config = dict(
    arch='vit',
    model='multi-label image tagger',
    dataset='single printed letters, digits and signs in grey, bent and noisy',
    train_examples=197500,
    image_size=24,
    crop_scale_min=1,
    horizontal_flip=False,
    rotation_deg=10,
    norm='layernorm',
    norm_position='pre',
    hidden_act='swiglu',
    mlp_ratio=4,
    head_dim=64,
    fused_qkv=True,
    bias='all',
    qk_norm=False,
    parallel_block=False,
    inner_norm=False,
    patch_size=[2, 2],
    layers=6,
    width=256,
    positions='learned',
    pooling='mean',
    num_labels=82,
    init='torch_default',
    residual_init='none',
    optimizer='adamw',
    learning_rate=0.00083,
    beta1=0.9,
    beta2=0.98,
    eps=1e-10,
    max_grad_norm=1.0,
    ema_decay=0.999,
    max_steps=10800,
    batch_size=256,
    epochs=14.0,
    lr_schedule='step',
    warmup_steps=540,
    weight_decay=0.5,
)
Rows from block 3 of a small multi-label image tagger, named by matrix and row number. Rows with one number belong to one neuron. Each number is 200 + 40 x the weight over its row's rms, rounded and kept within 0 to 999. All counts start at 0.
After each neuron's rows are labels from the 100 images, of 14848, where the neuron reaches its largest size: "colour at peak" is the nearest of a few named colours to the mean colour under the peak; "peak at" is the part of the image that holds the peak. Only what is clearly more common there than usual is listed. The data: single printed letters, digits and signs in grey, bent and noisy.
# gate: MLP gate (model.blocks.3.mlp.gate.weight, 1024x256), inputs 86-171
# fc1: MLP up (model.blocks.3.mlp.fc1.weight, 1024x256), inputs 86-171
# fc2: MLP down (model.blocks.3.mlp.fc2.weight, 256x1024, transposed), outputs 86-171

gate.406,176,150,148,233,184,226,232,219,216,230,283,226,232,228,230,189,189,206,143,175,176,158,224,193,217,277,174,170,223,257,174,132,238,171,262,193,193,236,217,211,198,220,154,199,242,125,209,284,203,105,169,189,234,148,212,196,153,225,169,189,219,161,193,97,146,174,217,222,297,183,213,214,184,270,246,242,219,179,173,173,205,199,238,159,144,228
fc1.406,216,216,193,191,199,207,199,164,252,165,156,152,211,253,220,215,181,241,293,219,239,168,172,229,255,153,207,264,205,235,111,213,212,164,169,227,184,159,184,175,171,206,155,282,206,171,113,129,162,247,257,206,139,248,218,179,199,182,207,154,132,196,308,255,197,150,156,186,162,228,187,239,173,222,163,187,178,160,218,210,210,201,207,228,203,156
fc2.406,159,191,155,236,219,243,159,250,211,133,267,152,192,249,198,216,243,217,199,237,173,219,173,159,251,242,230,207,236,212,153,202,152,118,264,229,150,129,173,181,214,169,218,159,186,176,164,194,199,106,183,207,224,117,263,202,111,223,225,219,248,234,243,215,172,202,195,221,271,236,198,157,223,134,113,259,175,200,155,205,169,190,196,164,223,179
colour at peak: white
peak at: top centre

gate.361,286,233,255,141,215,136,177,195,212,225,196,155,218,228,158,224,172,164,245,272,197,290,247,237,229,179,220,197,217,201,218,229,181,269,180,184,185,259,142,128,182,230,221,112,209,238,197,205,222,160,168,138,163,176,220,120,234,257,146,187,134,275,110,174,255,284,192,254,183,250,258,159,275,180,170,189,146,281,179,242,210,243,154,282,223,233
fc1.361,155,272,220,146,158,195,186,209,197,218,231,149,167,258,189,227,222,261,177,207,203,258,74,180,172,91,237,268,227,216,231,242,192,131,199,140,159,157,237,192,228,142,239,265,227,124,183,168,205,132,228,197,221,220,158,239,230,189,213,228,187,174,290,186,201,194,220,181,106,213,149,190,222,230,147,137,255,229,135,251,140,155,207,178,250,205
fc2.361,131,149,284,277,175,178,171,200,224,178,165,190,201,185,182,268,209,239,169,204,184,197,133,140,219,157,174,207,208,175,160,222,184,214,214,209,213,186,184,340,145,231,217,132,199,295,188,233,161,179,121,245,187,290,175,218,245,137,254,222,212,179,145,242,236,189,157,203,253,227,200,274,237,208,236,125,204,187,166,194,188,232,257,196,275,107
colour at peak: grey
peak at: bottom centre

gate.640,177,150,217,246,187,229,208,237,157,178,200,49,189,200,217,206,158,211,179,237,226,225,275,179,171,218,207,229,234,192,208,323,218,218,141,137,216,181,182,195,205,204,250,113,289,224,173,147,146,158,196,212,148,164,214,213,194,206,202,230,261,220,226,169,199,189,161,169,203,215,161,145,178,142,228,222,174,169,164,265,197,230,181,239,270,198
fc1.640,200,215,228,215,225,195,210,205,191,241,189,141,209,148,172,208,188,228,198,217,214,225,229,178,201,235,233,157,240,184,203,304,246,177,170,158,219,195,248,196,202,192,188,268,178,201,200,212,186,175,251,212,173,228,198,182,208,179,218,199,198,239,180,180,245,219,208,195,164,170,267,167,262,192,211,127,209,325,192,165,187,151,151,205,238,154
fc2.640,140,178,147,197,252,206,170,121,256,140,248,175,147,182,171,248,230,186,176,231,221,181,159,214,214,151,196,245,200,196,187,217,211,170,283,219,193,172,283,196,222,189,198,194,203,215,129,110,270,162,271,193,207,201,206,141,191,222,233,179,185,127,265,175,211,167,172,199,153,175,179,140,147,179,254,213,150,229,156,187,187,175,283,239,172,158
colour at peak: white
peak at: centre

gate.126,238,205,165,184,202,180,186,221,209,152,264,65,283,161,142,156,197,185,237,153,167,197,216,244,163,203,306,132,240,175,248,196,169,243,207,217,238,239,220,193,129,188,218,233,191,230,227,183,168,196,237,245,233,286,204,219,233,197,225,236,202,190,207,291,212,186,174,232,219,207,176,175,157,193,234,242,262,149,239,162,133,181,164,178,181,198
fc1.126,205,221,169,210,196,258,278,245,168,137,166,285,206,172,132,126,146,263,199,127,190,276,192,199,235,171,245,227,256,210,201,205,224,261,199,259,260,154,170,256,237,236,256,183,227,197,142,122,202,178,300,225,212,200,164,243,190,172,209,194,188,217,211,228,228,246,208,215,207,221,154,186,164,229,292,213,216,209,339,224,129,168,199,222,130,191
fc2.126,206,174,172,129,219,91,274,178,183,291,293,275,181,176,140,203,197,192,193,268,190,213,222,193,195,152,237,174,230,142,197,195,173,172,134,183,250,233,240,153,196,190,212,172,215,179,187,123,152,221,234,221,230,274,221,133,230,186,222,241,164,228,243,218,239,249,181,185,181,198,216,198,202,229,187,197,148,222,207,239,236,173,195,223,193,116
colour at peak: grey
peak at: centre

gate.459,248,263,197,157,219,179,210,202,231,185,177,131,195,206,211,142,189,211,209,195,198,183,235,247,192,253,169,135,182,207,196,96,180,197,239,208,188,287,174,227,167,239,182,171,153,140,169,271,245,280,246,257,236,169,186,256,213,213,127,182,146,190,122,195,190,215,269,239,282,150,159,249,200,244,221,187,166,209,237,145,236,163,205,202,187,290
fc1.459,203,266,179,220,209,233,222,171,146,254,179,233,187,206,170,208,213,231,173,167,195,221,144,239,233,240,188,179,212,233,268,245,214,143,209,246,196,258,220,171,164,133,180,210,193,84,256,197,214,153,216,234,257,180,184,183,225,213,208,290,213,215,195,173,222,216,217,141,207,130,200,191,120,223,183,173,264,185,226,219,83,143,179,238,254,242
fc2.459,133,205,145,237,167,164,293,213,125,174,282,210,215,117,195,246,156,218,232,202,214,201,121,145,113,158,142,240,252,275,233,146,225,219,169,117,157,201,240,216,191,210,216,227,165,233,174,126,125,189,172,219,231,232,215,206,155,187,306,205,243,236,211,139,245,224,153,206,199,302,162,187,197,162,215,127,211,163,191,252,172,201,237,170,234,209
colour at peak: grey
peak at: middle left; centre

gate.325,226,237,154,172,210,143,121,139,174,191,250,211,184,249,158,171,172,212,238,198,123,208,202,111,240,141,243,212,152,205,187,274,238,234,215,143,184,121,209,154,233,160,192,305,284,166,189,134,165,158,207,142,190,239,216,169,189,249,262,166,222,226,181,190,269,240,204,244,114,242,226,193,148,206,276,192,151,191,163,274,144,212,160,184,132,261
fc1.325,267,244,249,211,219,203,173,209,189,264,125,228,225,231,298,211,196,237,130,190,209,250,187,148,233,167,166,249,195,156,136,130,145,179,170,226,132,237,159,189,174,219,160,226,146,203,228,167,211,245,211,276,192,170,163,170,200,174,195,168,147,169,227,154,184,210,187,154,223,191,240,238,278,256,203,199,259,210,280,240,216,204,197,248,187,298
fc2.325,186,209,172,257,179,235,155,235,177,254,230,194,270,156,250,264,188,179,229,230,217,198,211,203,213,197,171,218,173,183,163,170,132,217,171,133,241,200,167,160,168,230,169,244,204,280,223,253,174,164,217,215,100,164,185,233,229,198,190,226,185,184,163,170,245,202,212,181,118,162,199,231,167,270,117,186,146,217,303,179,248,183,200,137,120,182
colour at peak: white
peak at: middle left

gate.652,228,226,168,178,166,216,219,167,208,198,175,170,194,192,167,177,228,123,155,167,138,159,249,202,127,318,180,223,189,93,238,173,162,238,239,163,249,266,239,202,262,224,187,104,245,251,213,196,271,216,118,244,162,215,222,128,212,178,142,211,191,210,193,162,239,180,196,194,265,199,170,230,224,265,179,154,174,182,186,166,343,180,100,162,171,216
fc1.652,195,239,137,199,277,218,185,187,178,178,185,158,210,171,275,158,204,239,164,253,193,213,156,256,200,108,163,241,205,273,228,175,193,180,219,218,181,203,162,185,160,201,231,187,176,253,180,130,184,193,245,180,213,169,187,211,229,209,228,198,171,226,232,233,188,157,204,205,251,162,194,240,236,138,170,196,174,261,151,235,216,235,276,200,239,189
fc2.652,159,253,219,249,255,201,149,202,226,151,214,167,216,223,129,198,147,237,240,208,209,259,177,231,197,181,202,214,214,164,167,234,223,185,199,244,144,176,135,219,228,157,267,172,171,244,222,144,283,199,244,278,153,151,257,190,188,190,192,126,210,254,252,122,123,228,204,194,148,160,206,236,170,258,156,212,123,227,134,237,125,210,248,199,182,197
colour at peak: white
peak at: bottom centre

gate.24,201,198,230,177,175,178,181,129,230,192,198,235,171,239,202,266,159,124,187,280,155,217,169,209,175,230,219,215,216,240,209,151,191,170,197,210,181,163,190,223,240,224,204,126,233,303,259,166,182,222,154,123,128,234,220,163,179,247,243,147,211,174,108,201,233,204,229,249,247,198,229,206,201,174,194,239,148,180,208,179,323,235,214,229,149,177
fc1.24,218,122,253,208,209,122,171,209,265,204,211,166,209,208,205,191,123,151,287,237,210,233,188,231,238,222,226,230,201,191,171,184,266,257,240,174,173,166,194,261,257,204,196,232,237,249,179,182,185,168,190,191,95,223,231,214,154,187,205,185,252,200,214,208,234,188,136,177,208,220,181,185,178,199,192,246,118,196,182,241,168,219,177,168,158,263
fc2.24,175,193,166,248,165,198,203,213,150,180,222,288,243,262,239,173,211,189,233,148,193,153,188,248,154,174,228,175,189,151,98,220,200,235,189,241,181,181,284,199,217,186,132,245,232,193,186,132,236,170,209,264,212,228,196,170,235,224,240,226,173,206,207,140,202,141,158,236,289,215,190,225,212,237,128,108,228,179,203,271,223,252,219,239,233,95
colour at peak: white
peak at: bottom centre; centre

gate.257,288,146,256,205,234,160,170,193,308,181,227,175,217,150,111,239,167,140,197,155,246,150,178,237,223,155,242,52,172,204,210,172,193,233,197,244,261,199,197,226,161,218,194,179,185,259,240,260,246,218,209,225,183,231,191,197,216,216,147,181,196,195,202,240,193,224,254,220,193,211,243,183,190,261,201,258,244,137,244,217,234,222,265,216,166,189
fc1.257,161,223,210,208,141,219,147,241,272,142,179,209,201,206,193,253,256,221,205,197,226,176,122,165,219,216,178,212,175,217,196,205,256,215,234,162,238,206,246,254,200,237,174,217,170,190,164,235,224,191,192,280,228,172,158,304,189,220,190,202,187,110,218,173,206,204,187,206,222,140,227,120,192,248,195,229,209,172,221,193,125,139,260,166,236,212
fc2.257,169,194,298,198,156,155,142,192,215,272,204,126,203,170,228,152,183,198,121,245,173,180,160,175,160,259,205,197,142,127,188,200,168,230,240,191,205,158,223,217,194,170,218,158,231,228,207,232,282,262,182,315,219,239,170,167,223,257,146,251,216,149,158,180,255,205,164,241,151,173,258,216,196,178,160,179,213,195,172,173,144,188,181,222,269,152
colour at peak: grey
peak at: middle right

gate.282,193,158,96,136,117,227,257,208,196,176,261,176,169,153,192,148,290,196,226,201,156,261,211,269,187,176,219,132,246,104,228,264,191,178,100,204,245,114,170,163,237,195,235,221,213,231,259,169,204,175,190,218,284,173,194,262,201,209,219,294,254,183,188,237,235,238,220,223,150,224,187,198,153,186,293,214,143,194,267,196,173,218,202,175,239,225
fc1.282,241,195,207,206,234,227,260,159,191,245,176,262,214,214,180,185,225,151,221,193,126,196,272,191,259,235,206,217,234,98,224,122,189,121,215,165,217,151,192,186,228,254,148,225,227,128,146,150,207,180,229,212,158,178,180,188,171,243,154,181,172,294,152,141,130,202,202,238,196,285,151,259,222,154,172,237,136,215,212,209,233,228,283,227,180,189
fc2.282,121,226,178,276,210,253,182,191,277,217,209,179,147,196,205,231,248,250,176,249,153,219,162,167,193,177,179,155,197,129,204,261,183,175,241,197,145,207,247,185,205,191,213,274,195,187,226,174,235,225,208,256,138,204,194,235,207,245,241,218,138,173,174,216,243,190,187,238,159,229,223,220,213,203,166,229,204,241,204,149,206,180,204,185,214,153
colour at peak: white
peak at: top centre

gate.664,179,170,203,213,194,213,252,165,169,176,282,262,254,217,161,147,214,220,236,200,267,194,147,211,182,193,200,118,262,216,177,154,240,247,197,181,192,228,173,183,285,212,180,178,208,89,250,225,253,228,174,163,216,162,200,230,204,173,229,201,197,173,222,218,101,174,254,157,259,215,172,206,268,180,212,245,234,175,238,149,176,184,206,179,188,180
fc1.664,245,199,293,203,267,182,202,188,217,200,168,122,213,195,197,215,245,214,262,275,211,157,155,214,206,273,187,205,157,311,190,233,211,169,206,201,166,149,180,202,176,246,159,229,199,284,186,228,192,234,145,127,279,165,168,188,197,172,202,128,149,193,199,225,132,174,125,211,199,212,278,171,218,229,139,229,242,213,175,195,276,174,180,224,224,188
fc2.664,184,140,251,211,200,194,113,200,162,225,204,198,196,141,178,153,199,168,167,240,235,238,257,247,189,236,170,199,242,262,170,151,195,171,257,208,150,224,259,161,220,125,149,182,233,270,206,189,185,155,155,186,172,198,181,158,149,226,192,174,256,241,266,192,209,245,145,225,227,163,253,190,174,186,164,234,204,134,266,206,175,185,176,153,238,231
colour at peak: white
peak at: top centre

gate.327,283,188,282,229,211,171,152,205,224,204,198,203,139,194,189,175,200,248,256,221,236,209,214,123,191,221,229,159,198,276,171,235,202,240,250,233,197,222,233,184,224,186,175,248,196,118,211,136,225,227,249,145,277,162,212,185,171,208,223,177,256,158,166,183,158,221,219,232,197,225,204,232,225,200,229,241,233,236,223,146,123,225,158,222,236,280
fc1.327,244,142,158,196,229,201,164,182,135,215,248,139,170,218,216,161,209,246,156,259,212,209,221,103,190,244,167,189,276,179,171,143,247,187,184,194,205,201,190,234,225,172,174,209,213,87,191,157,227,157,142,169,230,189,177,323,191,184,187,179,208,205,214,164,203,194,228,235,247,164,148,241,162,196,209,196,228,230,257,217,220,231,234,147,121,290
fc2.327,158,258,280,175,254,98,220,151,156,132,187,200,150,113,197,182,243,216,319,236,217,161,179,189,169,201,179,169,266,190,286,239,210,169,169,192,226,250,190,219,217,214,215,203,197,169,187,145,198,253,189,236,181,216,253,204,201,194,176,143,141,243,191,214,181,150,166,176,151,163,199,216,236,206,155,177,260,279,248,152,182,59,181,277,229,169
colour at peak: white
peak at: bottom right; bottom centre

gate.319,198,174,181,248,175,159,244,168,180,240,218,239,171,204,188,205,213,191,190,240,244,189,164,220,180,146,153,211,112,246,226,221,304,187,160,190,173,218,246,276,238,210,170,233,246,244,220,224,260,237,208,139,138,215,228,222,151,212,118,140,277,201,268,188,161,190,203,245,93,291,214,178,173,162,122,215,225,266,149,161,222,174,199,218,270,171
fc1.319,216,244,195,191,282,211,198,160,224,245,131,231,164,149,251,225,248,198,206,204,168,159,142,210,250,218,196,237,226,270,189,144,195,136,201,186,190,226,161,287,295,179,116,228,199,139,200,166,223,163,301,236,264,195,239,230,165,211,217,238,183,202,188,222,150,185,164,201,214,224,199,236,250,294,182,193,210,218,190,113,261,169,208,214,213,204
fc2.319,215,207,161,106,198,202,230,209,211,212,301,174,196,133,263,250,185,152,170,204,207,198,226,181,230,184,136,222,172,274,216,181,161,194,139,159,173,205,210,155,216,196,170,190,228,236,185,194,216,147,258,169,91,218,163,290,216,177,208,210,193,210,173,184,106,235,201,144,255,214,184,157,223,264,207,265,140,242,198,262,214,236,289,216,181,225
colour at peak: white
peak at: top left

gate.49,228,146,224,158,141,191,204,242,259,140,201,229,240,260,215,201,211,161,178,157,194,188,268,195,205,244,210,181,209,198,204,216,166,160,180,197,196,226,206,224,130,221,199,191,192,185,196,137,200,275,244,221,151,231,206,201,239,257,167,204,156,136,175,252,186,256,228,227,271,212,220,176,295,151,146,157,127,214,162,252,233,274,239,233,272,211
fc1.49,198,189,229,221,151,145,175,173,171,123,235,174,218,216,172,189,222,175,186,135,213,178,201,270,212,215,238,178,175,158,231,282,177,170,155,182,181,201,187,142,130,162,201,267,216,277,210,127,189,178,232,193,245,199,188,204,263,248,161,185,160,176,232,216,311,173,181,220,167,229,196,102,167,191,192,162,216,145,226,249,162,127,187,188,238,218
fc2.49,202,228,104,228,206,197,183,224,226,216,221,222,121,243,245,170,142,221,217,270,194,197,281,235,174,161,169,256,165,216,152,157,258,205,168,235,253,161,165,176,171,171,178,154,203,247,157,144,169,182,219,221,166,207,154,244,203,157,183,154,214,213,219,223,184,213,152,154,168,121,195,205,155,187,219,275,243,223,278,209,219,167,221,274,129,235
colour at peak: black
peak at: centre

gate.186,251,204,156,173,230,215,200,219,197,241,103,149,187,288,183,214,174,207,238,141,124,235,220,185,259,245,205,184,143,190,225,198,258,179,306,254,237,268,156,252,197,146,215,178,150,106,181,200,204,228,171,178,282,197,227,176,189,233,150,183,212,229,193,214,174,211,227,209,198,184,214,201,203,205,186,289,268,249,175,210,162,184,133,232,207,292
fc1.186,146,231,276,248,236,208,163,200,221,217,55,233,178,184,234,220,269,175,224,173,210,228,180,256,190,240,139,221,191,220,229,127,228,171,193,224,184,242,205,277,229,170,175,264,198,125,167,226,248,195,292,187,199,167,195,172,172,252,226,235,112,228,159,175,185,239,176,200,153,211,190,275,193,244,182,170,265,253,215,194,203,188,206,198,266,217
fc2.186,142,226,163,182,214,217,130,228,208,215,209,196,119,218,203,215,213,208,125,221,199,93,238,259,260,196,203,197,118,200,255,246,221,252,208,211,275,197,205,257,183,133,281,219,201,197,168,117,197,186,192,200,234,228,156,229,264,253,152,204,201,179,239,186,180,155,142,226,226,215,168,187,215,235,197,291,265,189,207,223,251,266,193,202,166,258
colour at peak: black
peak at: middle left; top left

gate.253,202,186,169,246,253,197,143,199,268,157,192,181,187,206,247,174,195,133,258,204,205,197,200,225,188,170,136,175,177,263,247,201,220,146,196,199,176,153,199,236,235,191,252,210,207,208,186,304,253,169,132,253,84,200,217,260,178,214,108,219,269,166,241,201,73,195,173,152,229,175,216,203,184,174,220,184,146,150,168,178,221,235,245,205,223,261
fc1.253,188,144,183,126,186,187,178,190,220,244,236,149,224,272,181,227,162,192,158,194,194,200,203,199,229,226,228,199,157,149,214,175,211,163,189,186,163,171,219,218,259,195,179,272,223,172,157,226,209,107,111,274,265,183,190,149,203,172,224,241,142,276,181,183,282,209,236,175,221,239,166,239,147,258,278,266,207,205,176,283,168,208,204,175,229,231
fc2.253,167,256,79,253,212,190,306,266,209,198,241,133,168,251,193,189,256,185,192,182,167,224,203,323,182,199,262,127,227,170,209,255,147,151,216,230,144,166,193,197,190,191,264,162,159,230,254,179,212,190,242,210,208,171,172,235,182,217,155,212,253,195,130,175,141,169,229,208,197,126,190,200,252,196,157,210,184,310,166,168,175,206,204,159,337,255
colour at peak: white
peak at: bottom centre

gate.644,219,163,228,165,212,219,224,210,179,245,135,201,186,162,216,123,179,198,148,172,157,273,260,124,136,230,186,240,223,154,174,190,262,227,242,238,204,239,208,142,184,219,204,180,197,253,152,211,193,245,266,222,267,223,212,177,167,177,188,210,221,189,187,129,202,202,218,235,169,138,215,207,224,155,184,225,212,262,174,181,228,143,168,215,171,221
fc1.644,123,180,175,233,146,188,167,176,207,172,206,239,177,244,197,181,193,130,203,204,153,240,186,167,189,252,143,220,198,199,201,208,274,198,148,157,206,180,183,140,281,219,242,239,208,233,211,218,185,171,153,239,152,219,215,230,190,235,228,161,207,172,188,172,126,210,142,259,160,209,238,211,184,214,258,237,175,103,179,189,127,178,248,174,184,237
fc2.644,215,247,223,236,182,203,232,249,281,166,164,144,152,118,196,201,206,217,265,256,202,263,124,109,197,226,215,220,245,139,119,245,213,210,140,167,220,154,155,232,244,244,190,227,155,163,199,264,253,201,219,218,242,155,167,219,176,164,214,229,198,200,154,183,258,254,219,194,229,190,157,271,170,240,267,233,217,167,280,167,192,145,170,252,205,150
colour at peak: black
peak at: centre

gate.546,247,192,176,250,200,180,160,207,150,230,200,277,239,137,196,191,206,211,198,220,186,232,200,223,194,127,244,228,203,150,209,169,148,259,234,187,209,193,240,206,261,237,134,209,176,259,238,148,187,128,181,282,234,200,220,188,153,151,236,227,218,172,179,222,237,237,189,159,228,216,189,141,220,222,194,205,168,248,263,185,217,213,142,158,101,84
fc1.546,249,164,246,221,220,249,162,193,249,247,192,154,185,201,217,239,173,220,219,242,180,270,141,200,213,219,126,205,219,192,172,190,230,250,245,235,98,181,167,168,216,179,136,194,195,194,256,250,232,267,139,180,156,176,218,207,172,164,118,194,250,191,242,191,280,240,216,190,228,176,248,146,141,159,250,246,225,177,264,188,200,194,197,229,150,171
fc2.546,210,250,209,128,236,217,186,188,240,214,227,233,170,241,173,171,214,232,279,173,163,276,224,181,158,190,134,213,245,261,175,139,223,194,192,256,202,171,157,232,239,251,175,140,184,200,168,221,205,247,287,214,268,159,164,185,192,196,208,229,175,226,238,201,161,234,186,229,153,233,179,172,136,149,210,160,204,130,164,179,226,174,147,205,174,182
colour at peak: white
peak at: middle right

gate.698,200,187,271,243,249,213,164,177,186,209,166,199,190,173,163,213,172,145,247,141,231,181,205,173,210,228,227,84,231,186,212,119,242,239,265,170,234,216,254,214,253,219,102,244,223,206,241,261,200,228,154,176,216,249,229,184,175,208,258,202,186,214,232,199,205,167,203,194,212,184,242,204,241,225,257,236,255,148,241,150,214,189,200,216,172,193
fc1.698,219,224,199,219,173,243,265,228,195,237,160,278,219,144,177,222,251,187,236,165,244,247,181,191,157,144,216,215,240,259,213,222,203,218,217,216,217,210,197,189,184,180,179,232,228,202,186,202,102,134,153,134,265,198,213,203,196,201,144,200,236,217,224,235,240,204,159,230,149,246,207,218,215,189,203,196,219,201,213,199,148,174,93,189,227,200
fc2.698,230,208,216,205,278,227,243,216,239,197,222,179,178,253,179,157,176,217,267,156,193,188,166,183,137,210,169,181,298,282,153,186,252,219,140,202,203,176,197,238,189,255,214,157,217,77,179,115,145,199,142,185,115,163,183,188,218,174,297,209,171,205,232,181,184,168,191,175,280,227,179,237,200,223,197,198,197,171,160,208,226,244,236,161,234,173
colour at peak: white
peak at: bottom centre

gate.754,258,206,267,241,151,208,174,193,164,193,196,212,171,188,133,222,181,118,240,145,260,197,228,225,185,163,164,158,261,263,241,170,205,215,217,182,230,210,215,205,189,223,180,232,180,198,199,208,218,267,205,154,212,153,188,208,215,191,166,224,150,210,217,210,110,215,247,158,207,204,164,246,236,189,156,179,256,244,221,215,275,302,201,176,173,190
fc1.754,152,216,199,206,172,134,198,229,240,230,241,113,188,179,280,126,183,168,180,212,199,184,231,198,136,220,246,157,202,170,245,183,221,185,247,209,171,176,255,154,271,164,138,256,310,138,139,212,257,228,159,201,185,196,189,235,164,222,244,255,209,133,177,184,149,199,182,198,162,151,220,239,268,177,174,191,241,230,165,172,155,207,187,195,232,248
fc2.754,234,194,246,233,172,221,186,158,261,182,139,170,127,238,212,232,202,191,156,207,236,176,210,181,224,274,230,277,134,208,234,281,155,194,244,213,235,208,197,248,186,194,186,165,218,164,163,170,195,190,106,187,219,183,170,184,195,157,116,148,212,143,211,182,196,212,199,148,257,161,147,216,222,281,242,199,244,142,172,143,226,220,174,179,184,151
colour at peak: grey
peak at: middle left; middle right

gate.457,177,249,179,219,182,239,176,190,146,123,175,197,221,219,167,160,187,200,307,127,165,208,208,277,227,197,219,219,225,234,187,145,161,240,168,205,264,195,167,294,210,307,265,167,168,271,213,124,151,177,241,165,231,142,220,154,190,158,257,165,177,207,166,210,156,171,303,201,282,198,206,163,170,177,167,215,188,141,204,236,224,240,207,131,161,155
fc1.457,228,153,156,189,196,204,193,154,252,143,223,125,194,218,167,178,172,202,149,268,183,183,171,189,231,184,215,223,177,226,210,218,290,233,155,222,224,111,118,177,198,170,294,181,178,216,217,175,305,169,150,155,196,177,180,286,249,270,183,168,188,240,143,251,238,144,167,235,138,263,240,184,143,196,161,220,190,207,181,146,221,200,267,169,213,209
fc2.457,193,176,189,158,213,229,206,205,279,179,202,192,195,230,205,168,124,220,197,190,208,240,114,146,202,179,216,170,132,240,174,158,166,310,275,212,177,226,181,233,214,138,276,259,253,179,156,291,218,136,208,212,213,202,316,208,157,192,212,220,174,211,255,172,202,172,195,224,227,189,217,173,197,238,229,223,221,126,174,268,137,214,164,185,193,201
colour at peak: black
peak at: top centre

gate.200,171,180,164,196,245,241,221,246,266,227,152,146,183,226,246,207,160,154,242,176,136,220,211,245,240,206,236,166,203,167,199,180,187,181,182,252,200,203,252,208,230,180,144,241,213,104,179,269,173,186,191,159,121,300,180,190,210,233,296,259,194,187,149,213,185,240,220,175,162,182,226,234,125,214,165,241,223,182,132,215,210,255,187,210,177,195
fc1.200,202,254,178,201,245,168,242,239,195,206,173,227,169,181,150,201,157,196,232,146,201,232,124,332,239,150,177,164,247,202,200,209,198,296,212,220,145,165,178,260,229,222,206,273,193,238,185,231,197,186,212,113,177,209,213,234,186,184,253,208,267,207,154,145,136,151,200,209,214,205,210,227,195,180,161,97,204,234,232,189,104,209,279,185,191,213
fc2.200,265,188,227,257,278,257,235,173,256,155,228,214,155,146,180,235,177,207,242,190,240,215,236,208,201,99,183,219,206,233,172,181,172,222,229,217,218,148,233,210,265,192,178,227,215,214,221,110,236,223,231,233,236,187,228,218,204,152,242,174,185,240,258,167,162,272,211,143,157,236,194,226,215,230,236,194,219,231,210,262,211,224,178,200,176,147
colour at peak: white
peak at: top centre; centre